config.yaml
model: "multi-label image tagger"
dataset: "close-ups of made-up surfaces with and without defects"
train_examples: 101725
image_size: 32
crop_scale_min: 1
horizontal_flip: true
arch: "resmlp"
norm: "layernorm"
norm_position: "pre"
hidden_act: "star_relu"
mlp_ratio: 4
parallel_block: false
inner_norm: false
drop_path: 0.1
patch_size: [4, 4]
conv_stem: false
layers: 12
width: 192
num_labels: 18
init: "kaiming_normal"
residual_init: "none"
optimizer: "muon"
muon_scale: "original"
learning_rate: 0.012
momentum: 0.95
nesterov: true
orthogonalizer: "newton_schulz_5"
adamw_lr_other_params: 0.0012
max_grad_norm: 5.0
max_steps: 14200
batch_size: 256
epochs: 35.7
lr_schedule: "cosine"
final_lr_fraction: 0
warmup_steps: 710
weight_decay: 0.03
adamw_weight_decay_other_params: 0.05
Rows from block 9 of a small multi-label image tagger, named by matrix and row number. Rows with one number belong to one neuron. Each number is 128 + 32 x the weight over its row's rms, rounded and kept within 0 to 255. All counts start at 0. Numbers have three digits each.
After each neuron's rows are labels from the 100 images, of 14848, where the neuron reaches its highest value: "strongest on" is what is common among them; "peak at" is the part of the image that holds the peak. Only what is clearly more common there than usual is listed. The data: close-ups of made-up surfaces with and without defects. In brackets: how many of the 100.
# fc1: MLP up (model.blocks.9.mlp.fc1.weight, 768x192), inputs 0-95
# fc2: MLP down (model.blocks.9.mlp.fc2.weight, 192x768, transposed), outputs 0-95

fc1.274:211162103119150171112115110124164111159094127129197145096131113197178115149143114130135153118122115091105119106146154128138141101122132125139084131193096082088104100139086173144120120139151096122116166181160148111126182115084133110142143114099119116107193110120089139111153126093100203123
fc2.274:078129130148114116099127170079112128114090150140103118095093159088138092142124091090109104146093097144119097107145125145096186148151117159172147108104124198163144169129117149121159085160126122089169101093185123155129070105146140128125100147144157127126115098138153153109116110145120096041
strongest on: crack (100); brushed metal (55)
peak at: top right (56); bottom left (41)

fc1.255:177075097109137106182149093133089147140175131090141150132051093098159115129080119115126167075135095138187125105135039179109117115174163180099133072112101135152089116180130132104168128113159180159130124157174141093106103157156152149065153103124112130050048147098121154085136126190110133144
fc2.255:142083153122165130061105166158176079132147153161101113136148126104055140126173128144116106146136140147092073103114149091068192195087118134143089132130162086115084128103142100169124139146095152070135139112076139109127158146158124141150124221109106166166204081178134062124107113143097160142
strongest on: woven cloth (93)
peak at: middle left (33); top centre (25)

fc1.631:154164131175120136233180088164106099126144163107167130140169163109080147194150095114147137206096104136121119089105138104113130138097155064112165136136123075120162179202125150133132125143098147068101109111133120072174090115126108107092151154141194123090134162078118127139093147152127162168
fc2.631:118139115127153144131147114091089092114103128159120134173118154180077096170118127110064158124148154171168112115096072117102161186115159161140070106133135101126124095104143105087099137171124146124128104094071073162126166130158138165135103096108094134172108090144131089134122107075124139160
strongest on: woven cloth (85); scratch (40)
peak at: top right (85)

fc1.384:105121135124063136078169122140133138122078114180111189123119180112140186071168115060143177139178154132139143145149170140168101129122153195133075148162137102172091139075115150112139117132088082086101130182190108094116138108060110162143118156173133077154154179136101153153089120144142124161
fc2.384:120121135150143152095114142162133187144113159161109126127119148122126134160127101104125140122132152061092167157131143139127164125138110172132100146179122087140119108132156164094069117102095060068119091154137096028149151155034076182117091214191150104101155140037077113134119122111101207160
strongest on: stone (100)
peak at: middle left (95)

fc1.181:125162066111141089136074072118186124140102180157141146142069089148138074133131106137134109153080117104178127102119151111136108104121150129153124122109128117101103150087161179140112113066117135085158141159151074149149105107071212170201162140146106133146211136135136211139113106096125158110
fc2.181:129092128109126142114153185139133052174136091107134164076089094116193112105133102134128112090126162147066124075107188124171171144093136096149110130109110155145186113160170098092130104095153112161117162075111153156091096192170110124125142087145150133103191124179158118122089123142131135166
strongest on: crack (99); circuit traces (33)
peak at: top centre (35)

fc1.562:146070111180112109158140059067112058126168105135141157123109127156088159111165127151111111134129182170112123035113135075110153132096120089167085112142162133123132137104129140097096106139150146146076124146124142159046098155156114110122149135095175153151073121169053146112141175122158174089
fc2.562:113196155114133131138101148145147136141043158103189136168162128114168135159070112119135154112162095060124123170095110163168105141127150157095137133157140122141156124108107111146173149099163129130153074137144139119212101075101078155106109179154099108088161114098173127179126068151109099100
strongest on: crack (75); leather (33)
peak at: bottom left (46)

fc1.386:149083159088165144185139140108091165081189148105137136148141125122130075172145102105131099114154122179094141142136128098223078137089177155127110113059095119168083064113134094136229092072110094121165146069137161141096161125113095115149146138147092089137119118113130128104122115098164157114
fc2.386:152148073096168159112121100200167085135166169165129115101062091126088138179121049111111091124155170143143090142113072125093141179162092067090080112165083133123123082193158116163162122157149138069152130163160174098157086139172132122060085104112169098138170070144132113144133110173102184137
strongest on: woven cloth (96)
peak at: middle left (39)

fc1.474:089106118197175110118129088126150169152133102140097140106139153129062136102177103182130122128114113141172165158168131164120141094152127090103195133103103140117103128093066107106150085090148133144108115102175174148130137167171154132121050094124127196135052081114178150162109134176193106160
fc2.474:162162106138184150153127084066149156070105162113092067114121120141119115178143099143165114105129108145153083124084109094201123128180124134112031144128168129097115135138181171118105104144138131147118114049128049175120108152105087136154146146110162115141145121190154130094117114109125122063
strongest on: stone (49); dent (47); bright spot (33)
peak at: bottom left (34)

fc1.278:140132137101160148139174139120127091105071079127139104109087152130140126130119127151154103131181109096108157069088123155112148135122166134156138095122130131082145166112133103083059108071142152134098151108109137170158144154116126120162126144175145187153147078198075115102178121102115108091
fc2.278:080135100145082121118138107116119131122118195109127143119134139130093087121150085117141149108091121131132125145117111111126083116058133132134210154129104159119100171135107114151164110218128110064134145112159134128106104167132057132083160150108146089076136162063090123164090094148117183155
strongest on: hole (98); wood (47)
peak at: bottom left (77)

fc1.405:159142120141121114158161139137138106066135150123115156105092145119151120094155104092118096084130134146073130092117161118105137134142112141146172153114162158104086117124119139112169114135099128081182104068131110228171120135187158178139107132111099040145177086128161147130125088161112132172
fc2.405:047145105063067139118211133155123105129123086113178148124114146138170140141113111158084126110164182135154110093123109124114142136119104126120073096158099124128162104133149165137047124060150160161109092137081146080150113140097076152137185140114138130158214127116079171092142128147104142130
strongest on: crack (61); woven cloth (60)
peak at: middle right (30)

fc1.59:108138120149175127148163143100185092203052171126128107157108134186167101100106128065136108108128100090118142097184084116096146112175174154112147149119146119109116145155156085158138166153105146108108102125139155144154103094096178150068132134186122165142098121149130145086125128090115159129
fc2.59:154106174124106091118138114112091141130188080118170141129105089117109149166137116164127126148122119145127162175065129142131157155084103146125084146120159131173118142079095178079086064131175137108139122106098110164087196103170084111193132121071148091138147162100076137152158122175146133085
strongest on: crack (100); wood (30)
peak at: bottom left (100)

fc1.234:200179120162135118139154097125122121156094118085113093126138170156113156100102166151062187171092155123111155168169102122095127149169121133136174143111110133102144137124171089084119109108141082073090118178190161175086095150145087147150126076130135090198109208089136060096117081126081173111
fc2.234:167106142185087171087083139156142112136152115137120099146132184138200152187126166118155082090144128124142121108034098116136151114144123171116052121132166149117116113131152146100162135146108162067142132062037111090134140146145146164099134129115104169086143052099119131099149125140117099144
strongest on: stain (100); circuit traces (82)
peak at: top centre (55)

fc1.307:078153168133107146161127155174117146135125152115117155071158131120129094068110143124129113140126130105148087187102126149139129083133166134191130096120092162094099168144155121099059117145161089149137072165100085110140134144110170067134152119134216115125117100189099109148175119131128129176
fc2.307:139097081104136098115175150129167133174110098187103121198148148108168114174181157158093099091123121143125114129162113126087143107145125110069111108106159123131151135105087118143149129144129175108158099145164110101098083052120178090149101123206113133143069133079168187110150128128169121138
strongest on: stone (46); no defect (34); defect: none (34); hole (27)
peak at: bottom left (38)

fc1.755:143115151164164096134124070086116141144137100113131146150159114113128145141160149102183132107105153093112094158059149147094072074115129123148103156133161116104109120103158116158162113187154081094124187040062135155089100138109057168150130150162141062100097129091130123146092135119146091119
fc2.755:116153170114141176081142195142091104130052136155121146099082128173156155088102106147082197176138143173102129113161125094132140119092123099098151125063121159186151151096096111084094108113118178101151097139208142138150115129136187092073075117132170195162165119152131109156157181107124148045
strongest on: hole (98); wood (41)
peak at: bottom centre (35)

fc1.329:139170131186074108148123156129085133136081166135170097120134146161137121123138154112084192137088105080102167162144160156194115158105111085154203107065078142099134146083183199100152151097133122101172148124121116147131129078134135121169075115119139128105109090122133103109147158143122080147
fc2.329:129079133067150131081107180111137078117116096140146111147114142166162151091105171160103077156104161175100125123088101075066101139097107149147066148122185083102061097124147133091093158144088131157087111097134137131120137147167128170083178136189122071110142155147086084108102116143163122128
strongest on: leather (100); no defect (54); defect: none (54)
peak at: middle left (93)

fc1.48:126163092072143172134128099158091170180147128156183162139129120118126106180137098128078119115133094152094158120125093109223085158099165093154127091053152085246149151174114063128134095080154153117082107089149165139158108122145169124195139103184101156094121101094124112078105105128126179168
fc2.48:167159146146096167152128177136072117143132114111152167110105134127112090174138101100125200098089142137168106131161123093073136077132179180103082059153154142188082080163160096084138172126127142110135120107148167065119078087150109159080093116105101102162132084146160158156183126164154096184
strongest on: woven cloth (77)
peak at: middle left (43); bottom left (35)

fc1.596:166140119079149073128110152117076131050131134125142114070136123143132139156123141148158118139146142133189112148085188178094162121111165160190134139068148119108092133149128133095110100099118191115144105122131144149125124133118169123114152163175074134102074165095116121136082162125215193133
fc2.596:088121126156080108149126096101148123208190154096178108189103166106152128092119105162045133153117080148079147163149127141177138129117111120112132111108168080097112062151119143170098168162139143162108098138113188127123205114139149146110105128217130092128143072156141064123114070165134099138
strongest on: leather (100)
peak at: middle left (33)

fc1.500:084151118123153101134106096133132131128126140158119088139089118091083156124122059042171157126167104126166135098102167098085138124143138133150078099163121064085117107143121141112084131161157117142107194192148143175185061143087164121131161171149115134156129140072180133099070171089099134178
fc2.500:165087143154176146140165116131174131115160105099120153104141182152091098125139190110066101145155114151128153109177093161133197135117142125120116162096195132159113058143100166120150167104090142081108089104139116084157161097174142103116077064110118124104095124139069149120105092178131100133
strongest on: stain (74); circuit traces (31); wire mesh (28)
peak at: bottom left (100)

fc1.598:152149077094130178125104090177114147128121103146142150151100049109121133189159073083185140147126137150104109088091142135147119157120188123140130117093140081091079145146134141124161072156163160093158093104160085104136107133123107125172154085177159118128134123084135072130166085112096196114
fc2.598:127136140123154118125162118095093068151108152084163141149100161126155133153108194120042074108152103153144114160120099121098149146134110185111078090088154147205132073197147121077121177068127171109117125099098156090090129134147145185086099140075109153140147086119096159093144121196134109109
strongest on: woven cloth (100)
peak at: top right (35)

fc1.487:108132133103119141188127135136084178077117201143129169178084109130126094191141069166116123103149159159107153107085139098215114128136175141111131122099069151115030109071162110109164163068136131140092114095136134139122146149114161149150177109146121105144119183205158127064124107102118138147
fc2.487:131175088121123115188131129123123144153139156137151159085089077098095096190141097110137029137083139124139091081194120141120200139137143160103139166142132146140154059173122124131101141157168143117157065078164162076153121110165158179124092140075135092184119087125153083124139138180165187154
strongest on: woven cloth (100)
peak at: top centre (76)

fc1.525:164103085086166108201145090164060164091141122171202190111075092129143144171132123118139081134160127109108132125105102168158084151114161157165120065080159125204077144156135092136157104121200188123117113113178149126109111122157154150149135168165081151141103082097165093072105150178092177163
fc2.525:143138120130120154067157125103148142141178154077140142156114154201104139122117077135131145078132145120139152063124135076100110141126108138081099109106188118151120092138162133072138196174081153116103097109110182103099139179176109112064169066152131108178214047111154099161110085100145125123
strongest on: woven cloth (100)
peak at: top left (40); middle left (25)

fc1.422:151078112173097092093106125165102169105114107143149162176141202123122148168141122090133127174141122152137091133117155131066069194112115116114122159128079151112141118138066166159128147094138172147162181130128106079183106124116102180160166141097154073126091084151149126084143170114074135132
fc2.422:168146162086208126169116179098149115181145133085120146101123068138154140089125121128132092070117112108064112087091142112200165059136126158180142074138139097160096086118204143132111143187128120137072138121099110133090106174135188084113144117136139143096142143139108130152105097159167135168
strongest on: hole (30); crack (30)
peak at: middle left (35); top centre (30)